Weights of a small audio-text matching model.
Model: 12.6M parameters, log mel input, encoder arch mlp_mixer, encoder layers 6, fusion encoder width 256, fusion encoder layers 12, fusion encoder norm layernorm.
Training: normuon at rate 0.0085, 2500 steps, batches of 64.
Data: trained on struck, bounced, scraped and rolled objects made by modal synthesis, 2.0 epochs.
Rows from block 3 of the audio encoder of a small audio-text matching model, named by matrix and row number. Rows with one number belong to one neuron. Each number is 128 + 32 x the weight over its row's rms, rounded and kept within 0 to 255. All counts start at 0. Numbers have three digits each. After the name is the row's rms in percent of the matrix's.
After each neuron's rows are labels from the 100 clips, of 14976, where the neuron reaches its highest value: "responds to" is what is common among them; "peak in band" is the frequency band that holds the peak. Only what is clearly more common there than usual is listed. The data: struck, bounced, scraped and rolled objects made by modal synthesis.
# fc1: MLP up (encoder.blocks.3.mlp.fc1.weight, 768x192), inputs 96-191
# fc2: MLP down (encoder.blocks.3.mlp.fc2.weight, 192x768, transposed), outputs 96-191

fc1.544 090:086108163146103121141113158176070024124115116147121115108102133134229129150176129100189148127105109154109137130156101137079055128166132188122074115107088088060155105118119149125169105133095061152120093114111151122141168153181087112116091146121169167082128130115154081161229147102097157101
fc2.544 075:129193132098108101104077142069173200119077151104121103136129129134092133118133122132121109089144176134140139109150124082163186065129130104190155122114104099157109108146095056104112176164150173170088122152141063120157128147119139162151180038156104090214123098159124166096042123112154065189
responds to: glass-like damping
peak in band: 1000 to 2000 Hz

fc1.618 089:124171165128049111143085150092185169157068154137130139169159096105083125157146122148145141070141122135121168124073127140144131111206138104123080161153121155081094154185149118115121151134098133139103181137109128153186111076145127110123107121152121162150168104119083125145117107099147073114
fc2.618 094:153140167136164078076163121151149122061146116150134094081144084161147091072117156174148152163146155089180120078093152124167146158121064107114148083115101091148134143095104123137100127070157128108144117112111203150136124159142165161149146190099138172097118131123163101096118169163100104117
responds to: bouncing; rubber-like damping
peak in band: 4000 to 8000 Hz

fc1.678 099:078152171090117121107130128172183159121130159145161075044105113116115112143029118119125093149140136128104146132146069095162149125164108117107109082116119151124156195143140084116125109134133168140155134145165148050145083109137185142157115132143143174140151108111130114178130165158164085147
fc2.678 083:181119118127091176124105100100057108137085116120116208182174094114191147145171131146080138118131126112139122115119154116126097128155122176193139159145127071137060120095147143116174132132136076131124160129117122162101155142158080127135087164076112086133145146129092130103159140091102138111
responds to: steel-like damping
peak in band: 1000 to 2000 Hz

fc1.521 083:129094135120114138105120146125128122144160212105161139106151155128113128119098093173160127136110131130097122142151096120143139114101140047114165154065133080150191103143134112152104163140096058103126145123178151194134140123108132122174107136122145101109119129096143115124091024135114163138
fc2.521 078:157107034185091111120199082115146093163167086156105086113124124147126134117147099123107131125121162114123165141128161152084079160134111135144066078074067175078147113088106064139125113073108197119148149091077105112104162165132092108082136115070107110177131138113122136155158124144124129149
responds to: scraping; clipping; text has "clipped"
peak in band: 2000 to 4000 Hz

fc1.511 102:126132136117088151120158118170082195140180200121112147127135089121129123105154104104134137153157150121085172132110059140128103120132140029114125144145099101176114125087111142116078088059106116143146141132093071096156089085154100099187061165115103189114145122111126191148083126114127160106
fc2.511 170:109102151142159096100066121101231085142099099173062095136114129071158150113131123140144165110117070123164169131075182161089157113133148111170103128090098177098139137127140161150139118126106120135064112077145124123085134129097157167154177167069128139056126138173104080127150144096113120155
responds to: rolling; scraping
peak in band: 0 to 250 Hz; 250 to 500 Hz

fc1.255 108:096147101102103126148095125183102149093155096139098130090152092124132163127129106126160154033147128110122222143168167137097069130141106103173181110164186121136100185158135064131132084073164168178163082134111104106161124116169109101003104107087133116186130125145063118133092123103143136116
fc2.255 103:133115169131080137111131152122144114163066165118179166136100136144141145154134135148083128115133157114105107102080078102200145100096100151074084140116064124152177103158103136172152111161130119059112207140157146172151118130108178144204123107213135173070131104090154116124152129148129110159
responds to: one hit
peak in band: 250 to 500 Hz

fc1.512 084:151122126120132080095141102141188136151119081127096103157149198130205100123060121133145142042127119116142138138094144103149225150110037096113124100113094119140096058135135209133126146115152088088121084103163094076173151176137121113148148134147148136117113155113146125113159170110117156092
fc2.512 100:110205170149146116141121129110137143134138125117128143124110050112081113135081159092135148137131161174179135113080120157098127117129145109221126150190159131106191130184112102103106121115127074223051132147123133105112102068142226162155167127160118144081157034131107155124109107146130088169
responds to: hard striker
peak in band: 4000 to 8000 Hz

fc1.50 112:121149148161164165125097156142146170131056097127157136067090130116139154136129127098156160110066117157155118150123112094081112166181140118131102144162107120189113165181085122134185115130099024144120141118123090112141144094129134116114118160127139128106129096124158131191147226131105067124
fc2.50 131:137093127121100054114111122094167078105087134124142119170173115179118092135161128171100126079169165095093109119113146110150183107120107088095126014126140156096184080111121133153076120097135185160144125131179180168138112142106106150158114124147092132109155127117142123108168128129143164130
responds to: rubber-like damping
peak in band: 4000 to 8000 Hz

fc1.369 090:100208128079114129133080125119125151097104102173084101114121063066088113153161112153170136170063106155105187140123136110133112159147147112100088140105065144118127211147147163141148130126156204136135101153169157102112131103156148126106174096140158150146190107121160077091099196159143137105
fc2.369 080:163095146172114144089205082189124166163165154111138069187180164202188118129092138140095099089108109119174118097145138178136122120102100155127171137098198110165105077109037074121099095134102112107113177117164129162156141182132102135166154168103070095157108150143132142097170105133092090127
responds to: square plate
peak in band: 1000 to 2000 Hz

fc1.271 114:110092142172127116181117146196088134126159099121149125078138117099119153135025146144179129134086127093155118126148071140119096125076204134145145096123144116059143098065135079171081156146163196142117077160111129167114156100120102130040189107150156091160157161121135114123161118133142142107
fc2.271 098:164145076122114166106147079052148180129099153109108190113132083140111087060205079197110200103157114152102147091142201134118127074164086100139155141129111122164129158187126137070138093161163079131146197119174164091119101119112169206108107110160130141096088125108109147137145073115140128166
responds to: rumble
peak in band: 4000 to 8000 Hz

fc1.40 082:116109144122092163124099100129132155126109097144134083158126162150121104113106082122149105099120093176149152104182159153075110114183124136145079149170146146195107129184147146118104088100128146120108068139120075069130080112161130131141122170096126175173154098101152090089181156076129143162
fc2.40 066:067186160106111127127163160161153175131062172124128076159084120076122160113123139131141149125129077137084109151035094139209152163122106176104136093110141106097110130115107092133130102135113090135120193082186106137155082155135164156139160088192106085129119092140105196148106160188079142107
responds to: glass-like damping
peak in band: 500 to 1000 Hz

fc1.436 082:102071099170191150121103128114119117110169111131153163012141171125125128121074167135144122166148089140119112189092089165080127115129099119130136122108085108125119109111141107151102147147200112131114144133161125244145130120108176213090138160155119144135080188114151129118117122123138168124
fc2.436 058:139132160169147166147134196126105128083162119107100137127132122180090140128160125154168168117073161151148088111167148134129105169153137106109075173122174111101139120142175113117192095093118130093086087103079146089111180131151140054112210145060123073175088146129116137051155091171106148131
responds to: scraping; rumble
peak in band: 2000 to 4000 Hz

fc1.349 101:107137186122128130177142099134170168107126109129163135112135104134109143133102106143098198086099127110103116097115098121125143116125128079101068107128104126034102212094133044159116118084119234103143141139166133124129143110150119114161115156113111139172144106143089123160167220143128125135
fc2.349 087:150132122115086137080114134128104085134129155120087126155108174080190129122138147134130118121114122187139157136133136169150108156083098172190159130150122087189157107183092174064125118149145047182084094145111142118099085168082188106111101091141131158131177117079183131115103117138110128100
responds to: string
peak in band: 1000 to 2000 Hz

fc1.561 095:119066153122121120120159146108164149173073151123088148234169113119115160102055170141096177067209154085098136110104104123126127173160149058140118129125154085101080131110125094105136120133152123134132164138086099163146144147115136145117057129100125109148122120125107142095084112114135084122
fc2.561 082:133199097152101139090083118136147102104159144123168112047120131110097101134157063116204121155071122141170131130122134144167128106095122172146104126105111115131209141162082145127129165140129111088143133125115181127130120099129163054131149177147116169100174099123162086180127134134144119131
responds to: rubber-like damping
peak in band: 4000 to 8000 Hz; 250 to 500 Hz

fc1.347 081:128101127108099118150207109100171138183116150117116148127109132102189119134057141126146111047145106122117172114128188113175134119123088082138112115173121097089167164153114158060123132107159057110129137131113199079147117154150143114170046123151076140111107049113131152131100046101225111139
fc2.347 112:121181140139142115119071089131113135092136061119240123156146115148089146106064102126126123104183149107149125182167090148082128141169069151155161105150125140086111110111119110171120097159105104195152106114186046151184093093142138112112163132183219143164136132142141140171152188183120136169
responds to: hard striker; plastic-like damping
peak in band: 4000 to 8000 Hz

fc1.48 093:192120145108114097141178108146201142151130151140126113174087147135113111143070096134136138136184128117125120100156113090150104112165242137124108172133130126098065190129105168063130138118137099124150208100142081097117111138136164152088088111109103137110137133130165141117076050111161163123
fc2.48 074:122157133112163151133088141111120124098117153135133105099191156163163156184178153107096123105081130097117185140087127114095131150117057106150123051162076121143161103128168078154089106142080100117146091156111167123099151112103129078142132140128147123164127068105075124130154199154094059111
responds to: rubber-like damping
peak in band: 4000 to 8000 Hz

fc1.478 090:112174114137118102124153151188080161185153122115176157116080118110150175113124168101137148101155151098084160118132098086077109097163094118156162135111118135150138159124160142106147142095065165163111099097099159148142091125180147156124133162156102191108191105108121104157158155114120114205
fc2.478 069:113135160128077147111107158108186098094103169116100088179151127106129103163079125118122101150100142181181154100135140129140156180060171181127115149055138091149183118137101090173114110102150114126118215169194109099159122107072041107155157140151154118138076122157193113130077103097087170091
responds to: string; steel-like damping; material: glass
peak in band: 2000 to 4000 Hz

fc1.128 082:112134133118097137121156107153128121117153155049131119141180133103137130104240115167128129109112105141103181143101114163120153072125044081149102091124182183097127161153159156076136156099117129137117116082149136160142159138187126111159068105098119085106171127150117111099194143132155225161
fc2.128 066:084115107136154049128164137148153096121135096177103131110076134122120122176054111101101143114131142122140095143167149145125148170126166143159143085147038089158134135109067110178085106111126150149132084135136127073121127118063162156100144148123138162138101103070127119161082126087081071091
responds to: repeated hits
peak in band: 250 to 500 Hz

fc1.352 117:131111075076111107147134136127176104178148127131164105083093115188108089106171151125145091125167112071141150178077124131128114066153117118149161131129153121095157140117129113127083136161151167147129127150107121150133137109145078164243120139178111102120167102112119108125133177104125181117
fc2.352 097:153109169196142166105188061133081104056109125157142131135172145057156169178117115142136166128081112145126130154186156146115131235124161105122093147096128167110164152130134102105166127115130128125113134114140129121152181179087157068070114148110142139144090215124156159112121105124107140187
responds to: rumble
peak in band: 500 to 1000 Hz

fc1.468 107:079145135072134120124153148247096174145094086118120115132123113101125138122211132135230116064101151148079181155116121101135204159131102083127135136101143140100149132178152107134125165098083181151104112105091117066176109124164132112130170115129126138078177090135160091127197138109133124157
fc2.468 090:100101159207096111194086190056188074157143157118159175173118121142133133139039089077100120136178170138154131111171111143103083137094157208131145122093119114175106136076133116115187122176147100140137164137165162163106146151126093167166075135120094122128098156067117168128073145132105146093
responds to: one hit
peak in band: 4000 to 8000 Hz

fc1.679 107:127175122122153120073052149141167158126165102147181094195124169135123107137100146080134112108098115166175102157095141111088251126166110109124126111118097103144083117154115089140162102129181090148128137026118065061146120140095119124135156162131120157033089117137157146128145176143086130112
fc2.679 110:092115139149102071180142105143073136117088168143099137184185101114179113130135133084158083134138122154133117085115106133130140077091134158110108182126110139067228138121186161099145136117073177147101157138136102116152175161190102146151146091096190153172194129172118100159135125098119120146
responds to: steel-like damping; closed tube
peak in band: 250 to 500 Hz

fc1.58 077:169062110157164148176184154121116140136104061106210148105151148140074143079161167101130124102140180145072145160095116104174113171135120038109140164124141085175135191157149107137135131088100118107152146082094142216161126124174144116148101138152132119108096127097151109157093057143138115131
fc2.58 089:136090179163124048085125119150181101095092156152115091145077099123201126182098152181111135151063109133137152136152099165154153169098149102130096111117079175122198084086087136127093192120121124144110131105110127095108068127121122073097114104076128097154175098157123156087162114112104165163
responds to: one hit; mains hum
peak in band: 250 to 500 Hz

fc1.61 087:108147179177142165115119098171120146108146132148113149060149140118079088134117169099078161158140117095078165078100107145120177122117118132114090117116138123043097153097142152176197155137126129116152114123134077147177123114100163097079100170149134213165108163121142140166101165145082149114
fc2.61 093:199109102059146071149123099080141102108143108110146076187075159094144172127123082184106134145131121155142117078105126126189087080170136121177143079137075130207160109148108130102115113077114116163070145098129130093148106077157127134131128134130112117040159087139073101081162057119169109097
responds to: repeated hits
peak in band: 250 to 500 Hz

fc1.198 097:071138127169167125088074171090112118086156125153122156019190086115090108123061122150160140143098091105143120148116087174100109150141164164109103119079098121127095062127137092172135116144182141171127176176153159165128151117085130133036174182150122091170096168148160118108168066123141185142
fc2.198 077:119080125130177184190176131156103138154140085116109151128041171107130177080163160100135116166153176111135096115080182071106136079127108078158165204118148116092102144141147139159104133101090183112156104125106111095079112131150162146108107097088137114105123133133070124178146110164139087126
responds to: rumble
peak in band: 4000 to 8000 Hz

fc1.704 078:122156151124072124076103121158104116133097154103118126076119166155149104123157108148140154068028089136115165112205162157144106145157125183104081148130090131098161160150092113132065142113113184124116156124143190154124132077102165105141070164159095145151123071166138170142100082101150143136
fc2.704 070:170124135155137152157121132123123126155145098107189129138141116109107130162129110090066102126193181195102098133111116144079142086095121101181161099142155136142081106106166136105151090121103134116185164143120054167108216187166127106137161103064173134109136141120110063133145161136078115167
responds to: one hit
peak in band: 4000 to 8000 Hz

fc1.210 097:111134121114127122136135144137157105123106174124130139191128152181133149126066090112124122115130117114115138111125143039116170089168135156155159154160108195096074099106124171101118131113110178067126148138114061075187147113144099129126095142092124125143157124128124100141110193099188146143
fc2.210 093:117126096173098155108084071124134198123195105170129150129131156065112141110122113126130164149133111106100120179041130189097164138124129071102124137159148107153168151142131099108136042107100086134134127163135155166068112113112126062161110132174155143106093090116140125147170135116093112131
responds to: repeated hits; bouncing
peak in band: 250 to 500 Hz

fc1.761 095:158136157097071149097104104136142182117067089113169089118114120152129156126127106150135118125138153124184187089164158126120057128164143219141159126145124158117141168165120162143150130135141128145108135153151096055114060098148125129118170140161110128115122058096130141132070189069183091126
fc2.761 076:129166121162126157167172177181109103124129178101128158167133131096098100157100152126064105094129150134117120155072115125146161169077091131161090172122149113150131110152101110122084095119109120110152152138151137159118171161128115089158090160055169149119170146193164129090161167165061178173
responds to: repeated hits; wood-like damping
peak in band: 500 to 1000 Hz

fc1.755 112:109113118147146121071100127176084101125095125106156139088142126144182118112114097126045127122099106119118109150169148173092106136107125139084126142109038130128129158130123237185076160186158118135102113106132128118130161140083125161132157056176144160107110135156157101112131158111045174122
fc2.755 093:141118128091160124147130120103145165110144128128096131100177164125134079116151098159206078132166113135101110084103108115169158086120194099158127096104197117128150063135143066102162108128139118133109089175152130107123135104126093138097091164057139092134125205141092097098115099151195105122
responds to: white noise; pink noise
peak in band: 0 to 250 Hz

fc1.273 096:113131153104126151175122141148131205138078114123125156212149090105096139109159119119140159146111114137130161088105076169103096157143193066161096150082130102170093090138117134140130156127121072155080141194140143117134167111117184135057159142110087142153123147171105163101123052115106110165
fc2.273 100:175171093165114129192133156087179094094134160129138108086034131112106128154080141139157134125162144099142134127062160090192124146121066145101178104161168193114154138135173134176139108084182157106173130144077126165121090084131132161122125113164173145099178083053147099145169167131139134120
responds to: one hit; clipping; text has "clipped"
peak in band: 4000 to 8000 Hz

fc1.435 091:107090136149152126102113115134113169105100111161104146175083105134158170147157109126154147079125156154132176160149163125203176163126127134145123119126144090132132146157128120128110132131091133162133064146121134134194149164116147118158159142172123093167095123134079150140155146155126047121
fc2.435 078:178112105078099093142097155131126173181116114085172141106154149126094108148077135090111159127149147166152087175103137124070136122146153131144111062167153160124117110108131150122120154125127162097090171129095178129058135168142114038089097124078158191100171064164163089084109110144117161167
responds to: rubber-like damping
peak in band: 4000 to 8000 Hz; 250 to 500 Hz

fc1.477 085:126145119141129089128153150112128175129048083126087135106119138128182126136054133103148151103156140117167202093140161081113198149103024128123119127150106084000157135170135171115140145116189094135098081153104145108118156148096134121156088163103131126134106144141109115150178059118145172118
fc2.477 143:120082164130139138173107141080152157139099045142185155186125079156156115121060134155098085061099121086130146152170102140115120144166137109140136134133129088129184128182112131113063103140131087187131159146143129115153107102140142160112201086180153105088149096168191137165094111107168127189
responds to: one hit; clipping; text has "clipped"
peak in band: 4000 to 8000 Hz

fc1.695 092:158090173093161133142123115111079119115171134164044093137127121171154105173116132145118135088130108129164160103128176198087097075181142118091176143157078182141105102099144168172102140151070142150139091163137131107115165171150159130067186080109133075144099099139158087103140088118128067118
fc2.695 085:144107155102103172130099092181119164109105143164103155129155135165117184139158064115160065151130093172071103121115176111126144074142098096158077106137085121124075111155075095103095141072138131122122141168148119165118111101153119113137108122137158173167128157133106124117108140116125117178
responds to: string
peak in band: 500 to 1000 Hz

fc1.464 092:123159154120081113075130103186154119137094113157126110143153082108070140130091129116135187080116132111133134159120055162072114108147159090084105168120040126126131116078119084120128107126175120117139171152091096140056137113157089115118078159121110177113172159089105107123129199127110105074
fc2.464 099:133095133145149057134096085110137133146156175091102130133080158153163135113176128110151132101150115150120166123099158181117147106123076143185103129110156117158160133127104066101164142135107141188065109068171187119168140128086181158148204142114085138130108100128147127144123148133118104171
responds to: white noise; pink noise
peak in band: 4000 to 8000 Hz

fc1.393 097:100151111144142162109125083193110140130120106149133104167147102121123169116172068105131156180126115082110171209104077127132123129176138140115142112140132122113083112096108169120131113143177124156132100134116070127118138102151119101255051164104094178139128129128104120118133115080089158108
fc2.393 148:119090122120094063146118127095225110182109122092140173097103093050169064119107193145139143080149136127161113139109131145127155104083149043158080110114111150153158089135134077132094160107135132127098183082117212141116154100093191176115140090139175123107105159161137088150128151102169136135
responds to: scraping; rolling; rubber-like damping
peak in band: 500 to 1000 Hz

fc1.391 094:177186139195170136128134128188074074144125191166160177123083180152123107137060179103086117158133134101109097160122097133108103131090095136128131115098098054065125178153102130153109147205113251072146103137107134153140114116123079141199103112129132099119108116130104114144119167126063154126
fc2.391 067:113071087099059106087112116049167164128149083092080074107163102096176135129152120081163136108110106131104099105132124143145160093116180138124127139161110182144163086103173132067124125080190024152074088124172138116113119099113094127077171132124113163151170151137141121107139085153166130136
responds to: repeated hits
peak in band: 250 to 500 Hz

fc1.222 093:115107123138131072116149131106157110149167155144150128084134105093176109109090119146152138111132131120087129172158165130109185143128146052076104120124104154112150077161156128130115150132029134085114089123119065069069133132140088120240091123128136174112084147137080131148105085103133152087
fc2.222 192:163155116121164183124089125176117130114117035106165108112128187145103073096120157098122145163110113088161124139056133151101132137133101164097166094146134118102102099135088158148090171170137062151149087151135156138158086088097131144174141117121109091078132167053192063067114152110141174108
responds to: rolling
peak in band: 250 to 500 Hz

fc1.209 089:138155129134113156071109120255123135152053123137084112191136109128134138117152137126126119087162112110159133115123134098153102161181093119157117160128144134214070179173133206129135110127095110090106144088120064089101088153148143097194140158141122140165147076111163139153143138135116148120
fc2.209 093:119124115129109068143139175055147126104174174102153140122094102064117132165080100136123145104117084132132110175065096169155174114125146149111123119095096088094177097059094109134144156070146124200131152150165192162134162122107131113135113117128101141079148105152128103106120171092126099128
responds to: repeated hits
peak in band: 250 to 500 Hz

fc1.227 085:143042124124105147136122114183149115107148100118126127074114158105079113146114122156155137140196119161091134211164134108146114164127111111135156132066096148121146200164123118132140136115147166131131171070102108147150118105132177148048106144116134138101162094127132131091081089157175150148
fc2.227 068:119190166106155127091154124088146116139101165118133106137158071150197171167137106107106104108048087112112139047104143113121126091168149114041072127149122092158098083129086092099122102114082074127190145137182153090099125146163123109160148093160122113184079142152182140133168125127051117074
responds to: scraping
peak in band: 250 to 500 Hz

fc1.119 086:209125145171106178138103126131110130135143181160068115152116126161109179161104113127118140140182117148135172130157096117101095086133099068136146151129075100193124142182114137147058145092133131147137140119115128144150160168129140170155143161133090106164112120130132136127114023110107083153
fc2.119 075:071101140135098077127134096174116167097082070101145132115093158060170136183113145116143120102080092140116137092109177161171199180124121129094099123145109158156161119069099092163163078094066127081085164160157151118096142073174147072159095094190147151122110097204140183105164170182166147100
responds to: steel-like damping
peak in band: 250 to 500 Hz

fc1.582 092:192132142159097128167116110128099137118107113110220148139146083095083095133035135178106143160150143102086146161120132159177093147099076143146149095144140093130085192138134119111146161190171146125156131088124088085132137125168119118125127119179114110103135053123090126080117033150176147133
fc2.582 101:115106143099100142105133161105157132167122104177076133080168121162180195142125094118139114071129132081122197139180176136136134092107126101101110185146072162098184106115129111184122145045046118171143147152122142182160136182103091088113119171126167196152108144146150121187140146107140174111
responds to: one hit; rubber-like damping
peak in band: 4000 to 8000 Hz

fc1.492 130:126106156157203153139138158103197143150076152194137168083118141090193141086065098132141111104145128102112179104141074061086128199151146134157147139158117121142099147156108119161201071085171096115167140083068100099142100134128125105193090187099150176130104121132137127196139158120102110129
fc2.492 117:145144106127046125110128106117111101100057101106139085161126118183098123158167120164088161120128150126147096106131187170149116058155097094130158098154096148133148127108136124140092176143079138165070090137126160145173144086099113107094173086177101128049207057129123133088164117118159089137
responds to: repeated hits
peak in band: 250 to 500 Hz

fc1.85 098:124114182080149113134141121133115145122131108154060128059134107131116100159101095097105136150116128140161086128099105114131139129127143193116175126103049134172156067155166141150095110141108145155139117160146168091138103136135144101097130169100139143164178160139198128127103118127087156103
fc2.85 129:135119097137110092122121086140095157128150154098105124173124085209143131139122092162147157083105119148158102127091188155153123058186131080114104147145112150129101135089124095101134089100177126082177121061132075148204134174093091123156148097146142145170086104173081172156131139103158115106
responds to: steel-like damping; glass-like damping
peak in band: 2000 to 4000 Hz

fc1.495 090:117118153111125131105116120122094110114083120099120121124104071110142122169196075110074163038093134134117138101098092091192140095186115205116098082105121105073099193105128137094107129180110108121137141119083138164074159112174143139164060136106139142126165089137161120152180123122083166114
fc2.495 073:125137101161104078177133150152176145169111150123173181124163157133133151139090171127149166136150099167154135178161146183090146153095112035120158133143134147172179079130140117123156126102144181117166098134173144138174097126104157057103177078166135105128078115132052170097059167098132052129
responds to: rubber-like damping; repeated hits
peak in band: 4000 to 8000 Hz

fc1.33 093:121125097137055132139143134050102077100128170106112138112156115148122164150144143135110145112188143155119150162104128126151141111125104106130157091153138120135118160100162144087150152143141121180150128116059141191175091160127118135154032135122085089063117080108150126121157000155164124153
fc2.33 083:090090161111144167102142118189169179175082113135132103094079085092100066094092127147181121084097126085123098116185112128108126150103122139154082176114095120129158105133129081116107115101131153053135129125132090082126137107130146125134148089175171139170134133175121118149074214061088105109
responds to: hard striker
peak in band: 250 to 500 Hz

fc1.446 095:076109093113128121088116094185110162141037122147133128148116103110145114121169129120165112121109131132124102136155111110112162092127117141103156116159122126154176155182123137100182121159104100120117074152110093164153112127118130124134122149159110168106170129165114105116162170149086130127
fc2.446 130:144129099127132091140201174089129114166135179188087095162178159164098122119115128087156146188178099114126128127123148145113127140183174129149106149143159105122119135096155134121118138089186135132178164112108126040142153147218134076119094197152167117155101093116117191089154093166113074137
responds to: steel-like damping
peak in band: 500 to 1000 Hz

fc1.173 091:080104066152198133124140141116114132064180117121128165116155084157100105070054129130109114175136100132150154116074100151135124099151181143103074151119111121069137096111149098158126095131088098148128113211181162215135149112113143169051143124148126172166149189089123112177172094172074105132
fc2.173 092:136138114124125143189139086128129165144104095111090088085079118091097127145193080130161117154131099115122093130147173108078088121123077080112194192170133117147134157123130146140153185105161151090151127068090094066087112117139108145118112182145084112053152128121165150044063125109136084180
responds to: rumble
peak in band: 4000 to 8000 Hz

fc1.684 097:135142139163142126149110127199098109120103089111164133098118131120172115126159139123098152108073084121169148163123114151109122162141194164139112120100069143084135138115099170127142119153130006140125167163123082117138169098151124104160126122108131107158094111129143136153137253119100126111
fc2.684 087:126144116093105106118093129104158152087161145173094076138136142121072175170107084112152097117132176127114137112121141117173152054170103091120136070129164126168134158113188104159115114123136199140069073161147097163130115166114189113113172156129100137126198126102134112078129047147146133119
responds to: bouncing
peak in band: 250 to 500 Hz

fc1.249 111:128166194091078106138163131095090178139070193069139144112151090146151130108141095073167156108144139090119141135068217136121134119138074141147139141130141143072168116085132150157144142115104151152164140109095124118163150143081137096104119133157118135113129140134144104131104103117174150127
fc2.249 147:160116152125203188053064098177160135081174032119157108119101140087102170144108121152107127117109111123135119103114100131123133092126130143090122111092123136179103164101104079129182051132123149162117166087149131138108111128148167140139126170110162169127130158103139099119154083123048109077
responds to: bouncing; repeated hits
peak in band: 250 to 500 Hz

fc1.510 106:126136071161161163182099141104079133073134048180110139147121141097135105132169123124164107172111121126156084222082128137135137163128099201129076149105103081034140119130162182169089175193124139146105052162118163072091107119092079164099170136096138102070114131108173110127139135146119132098
fc2.510 086:152148101070171128120156158094163109198135118044091129082128089188111111131122172167103121102118101108138133076169133156079109035112182093114187179096126151152103158162105090142084117185169124160125129119137105166141199132154130153135174097138140093196121168166088185105146089093146109178
responds to: white noise
peak in band: 0 to 250 Hz